Weights of a small masked image model: muon at rate 0.024.
Rows from block 6 of a small masked image model, named by matrix and row number. Rows with one number belong to one neuron. Each number is 128 + 24 x the weight over its row's rms, rounded and kept within 0 to 255. All counts start at 0. After the name is the row's rms in percent of the matrix's.
After each neuron's rows are labels from the 100 images, of 14976, where the neuron reaches its highest value: "patch colour" is the nearest of a few named colours to the mean colour under the peak. Only what is clearly more common there than usual is listed. The data: histories of elementary cellular automata, time running down. In brackets: how many of the 100.
# fc1: MLP up (model.blocks.6.mlp.fc1.weight, 384x96), inputs 0-95
# fc2: MLP down (model.blocks.6.mlp.fc2.weight, 96x384, transposed), outputs 0-95

fc1.252 023 [135  96 113 157 138 127 166 146 142 111 103  97 150 184 112 165 146 103  98 136 131 146 133 154 103 102 154 100 116 138 126 119 137 156 151 164 108 119 169 100 130 130 177 146 135 132 117 169 125 101 107 113 118  99 142 131 152 174  81 154  99  85 127  89  96 106  99 121 128 119  76 106 152 151 148 111 111 106 139 143 100 133 138 123  98 153 128 119 169 148 129 164 131 116 146 115]
fc2.252 017 [150 139 130 112 123 138 168 126 186 113 132 147 195 168  54 101 147 138 125 126 135 117  99  99 133 129 136 134 131 112 103 114 151 103 105 125  83 152 131 119 123 136 153 119 165  88 112 111  86 148 159 107  97 140 153 116 113 146 132 106 134 129 148 158 141  84 128  90 144 147 133 148 126 106 148 114 165 151  88 141 167 122 128 120  99 105 127 125 145  94 113 139 149  90 111 113]
patch colour: white (49)

fc1.145 136 [126 136 114 129 141 145 129  89 168 113 104 129 132 141 136 146 137 138 129  93 130  98  75 185  94 184 174 117 138 126 145 120 111 115 140 118  76 125 111 110 153 136 129 178  96  99 100 131  86 138 135  98  80 124 128 107 128 161  84 168 115 114 131 118 129 118 142 121 144 130 136 122 114 125 169 123  86 166 160 127 104 162 138 129 140 118 136  89 164 138 152 148 133  99 121 139]
fc2.145 112 [132 135  89 161 139 147 144 121 128 122 146 168 141 166 144 115 146 114 140 107 109 159  95 117 147 110 136 132 112 120 154  91  95 154 125 129 123 131 133  95 126 165 140 105 162 162 119 140 147 104 115 141 150 149 102 163  93 129 121 158 129 151 106 126 127 104 124 129 115 143 190  97 114 137 167 184 134 116  91  98 105 148 147 108 152 142 136  72 146 100 106  89  95 103  86  98]
patch colour: white (41)

fc1.341 138 [133 102 131 110 105 115 141 120 148 100 136 113 151 188 136 145 107  93 139 104 183 132 137 157  88 111 169 112 116 115 121 131 138 118 129 156 104 184 140 110 118 168 151 105 110 148 124 148 131 134 152 113 119 122 137 171 134  81 156 164 104  61 134 113 106  85  84 124 106 148  97 127 122 129 147 146 143 123 126 156 145 132 105  92 166 117 100 137 157 149 117 120 141 160 141 125]
fc2.341 108 [142 118  81 131 132 146 151 161 120  99 113 124 155 141 117 117 117 113 137 141 117 107  99 117 105 128 141  91 132 115 181 109 150 141 149 120 113 126 129 135  95 141 122 151 190 128 103 155 108 135 156 123 106 126 113 147 112 154 135 151 118 109 185 154  91 113  98  83 182 143 147 106 107 104 154  85 142 149 122 106 173 176 101 114 118 165 101 131 141 102 100 140  94 120 147 144]
patch colour: white (54)

fc1.346 007 [150 112 128 116 128 137 136 122 153  77  97 119 140 184 121 127 101 116 113 144 116 128 135 191 118 115 162 107 125 107 115 113 133 132 140 158 119  81 113  96 112 155 160 144 143 167 134 168 140  88 143 116 112 119 127 129 135 175  97 175 121 120 141 104  91 130 108 157 100 126 102 114 152 157 168 144  90 160 136 144  93 141  99 159  90 118 172 123 133 146 116 139 114  92 140 121]
fc2.346 005 [123 103 138 144 161 175 149 137 135  98 152 166 148 194 114 144 147 104 138 129 126 140 158 107 100 131 104 114 173 122 152 135 132 144 132 113 103 166 161 152 119 152 151 131 147  87 123 141  65 115 106 100  93 139 122 153 119 127 132 143 135 139 128 134 131 105  70 117 147 144  99 111 116 113 150 122  94 159  69 100 135 121 147 135 115 120 117  87 121 116  89 171 120 117 142 115]
patch colour: white (50)

fc1.12 153 [130 109 117 103 100 134 107 119 103 151 124 144 144 151 162 135 145 125 129  92 169 158 146 125 161 133 120  87 122 181 121 140 172 125 128 139 105 125 175 128 154 161  92  98 123 113  94 136 116 114 110  94 106 142 140 129 171 111 135  87 111 130 102 164 137 111  93 128 117 116 149 119 138 121 114 127  72 125 117 157 152 108 156 143 144  57 137 132 101 144 110 120 138 185 132 161]
fc2.12 145 [130 103  99 135 138  98 109 156 103 154 133  82  88 136 132 130 119 114 111 169 146 129 145 151 135  84 116  90 124 117 146 136 134 130 146 138 132  87 159 153 173 112 109 126 131 182 125 104 112 172 140  92 134 123 157 119 158 137 165 126 134 117 132 120 121 129  93 171 144 165 129 146  97 134 126 118 116 108 122 147  91 118 114 130 151 137 123 102 118 112  82 154 102 199  87  94]
patch colour: black (88)

fc1.16 152 [161 133 122 170 139 119 141 122 110 132 138 118 143  99  99 137 112 121 105 106 135 152 124 170  81 120 125 124 168 159  85 114 100 102 139 170 135  98 126 108 102 127 186 166 146 103 138 171 120 118 137 117 125  93 137 101 164 101 130 107 112  87 159  98 134 131 120 124 132 113  81 135 163 130 120 109 132 160 102 123 135 148 150 112 150 118 125 141 102 175  86 135 152 171  85 142]
fc2.16 135 [140 132 129 136 134 145 122 149  71 146 124 144 166  98 130 132 148 134 162 132 113 160 121 126 111 143 101 116 145 140 124 112 134 165 150  91 118 130 113  69 161 105 149 105 139 157 118 129 131 140 125 108 117 109 138  92 175 140 138 126 123  89 150 156 139 149 147 113  97 115 153 153 131 122  56 139 167 172  86 141  80 170 130  91 106 111 142 130 105 158 141 124 133 110  84 138]
patch colour: black (96)

fc1.60 009 [ 95 104 113 126 122 151 136 151 145  88 119 115 134 147  98 134 162 109  71 121  79 155 131 152  91 137 126  92 151 115 148 124 141 127 140 191 144 120 132  73  98 149 183 175 130 138 148 150 138 127 103 111 114 103 102 150 179 169 100 155 120 132 119 106 123 128 147 153 117 135 104 117 142 122 166 108 111 157 127 125 111 133 120 136 104 106 148 109 174 124 104 151 124 111 159 126]
fc2.60 007 [158 116 140 130 125 142 155 111 126  90 137 129 169 220 118 133 116 152 177 127 147 136 132 128 130 120 133 145 139 117 104 132 116 145 123  79  87 141 145 128 154 132 134 116 151 114 110 174  87 130 161 107  84 129 150  97  87 118 159 132  95 117 139 159 104  89  86 102 128 147 134 110 117 162 132 131 100 160  83 110 114 130 144 151 129 120 125 107 111 155 102 168 129 112 118 131]
patch colour: white (40)

fc1.10 111 [141 131 113 176  76  94 122 155 134 121  99 147 154 122 124 133 152 143 125 140 158 191 169 139  72 159 139 120 114 128 133 135 147  83 118  87  96 150 143 101 161 126 125 184  91 146 127 126  88 134 119 121 134 119 139 133 150 162 149 137 130 121 151 166 148 142 138  99 145 144 112 144 103 113 152 143  71 143 101 133 148 143 121 122  94 115  88 110 144 146 122 135 116 110 113  94]
fc2.10 119 [133 131 150 172 121  62 136 143 145 120  94 118 109 139 136  93 132 122 113 134  99 132 156 116 131 126 108  95 129  87  93 118 110 112  92 103 145 184 130  82 120 139 157 139 150 105 135 108 144 125 130 131 121 130 159 129 131 100 153 144 154 117 166 142 100 105 176 108 121 117 152 174 138 138 132 155 113 193  90 111 153 128 110 155 167  85 148 148 130 130 124 136 121  95 100 140]
patch colour: black (38)

fc1.344 122 [109 107 148 131 110 119 155 122 119  78 123 119 173 143  93 159 128 126  83 155 129 149 105 106 134 157 132 100 138 142 139 117 133 112 155 151 131 183 101 100  96 162 147 108 174  96 106 160 154 128 132 144 136 118 127 117 148 163 122 128 157 178 132 107 155 132 132 110 160 111  77  65 131 113 103 168 139 124 125 122 128 106 126 161 109 105 131 144 104 131  79 126 127 127 143 164]
fc2.344 112 [110 113 118  91 115 145  86 129 139 124 143 154 118 145 119 121 145 145 105 169 131  87 152 129  97 132 132 117 116 145 102 155 139 135 137 133 107 149 129  95 105 147 107 137  76 119 103 136 167 133 131 164 140 161 137 138  88 142 116 130 124 174 140 102 133 136  82 115 182 143 100  87 159 105 112  97  83 110 132 128 139  91 127 147 114 130 182 173 106 121 147 128 147 127  96 183]
patch colour: white (68)

fc1.376 129 [128 133 187  99 131  93 125  87 160 114 108 100 145 115 140 186 134 132 140 129 107 159 129 175  95 190 126 107 105 114 146  99  91 128 171 154 143 112 129 110 164 118 146 132 137 129 109 148 105 114 127 124  89 128 123 115  98 127 124 111 142 118 144 177  96 115 143 112  95 186 145  97 130 123 113 151 152 139 106 111 135 127 135 129 102 138 129 113 161 111  96 166 118 123  93 154]
fc2.376 106 [110 155 130 113 118  75 132 142 108 136 159 146 105  79 164  98 132 148  88 105 114 171 139 129 138 146 132 120 100 132 111 166  85  93  94  89 122 113 130 158 107 160 112 107 119 128 137 136 148 112 119 125 127 122 140 142  88 107 146 107 196 151 106 137 125 178 170 149 166 153 154 148 144 131 154 105 126 140 134 117  99 104 133  87 150 152 102 131 142 162 141 109 158 120 142 135]
patch colour: black (40)

fc1.217 009 [130 103  89 138 108 162 170 129 145 119 124 129 159 147 112 137 125  82 115 147 132 179 154 154 119 123 114 120 133 126 143 148 160 157 115 172 119 114 142  55 105 127 169 135 127  95 107 180 127 117  92 126 110 124 122 133 126 157  95 166 113 118 136 117  93 145 138 141 112  74  94  81 169 106 151 113 106 119 123 120 145 138 126 120 104 114 148 136 168 127 124 159 151 111  96 138]
fc2.217 007 [102 132 132 121 160 145 135 152 138 101 149 130 146 146 111 166 160 152 135 176  79  94 108 102 117 112 130 148 180  99 111 101 139 147 132 117  94 150 133 118  97 143 165 107 165 156 119 158 113 153 172 119  95 119  97 122 103 123 132 156  77 147 123 132 104 129  96 102 145 157 100 128 121 107 108 108 137 164 104 116 139 146 115 166 135 142 123 107 129 142 125 126 179  69 133 145]
patch colour: white (40)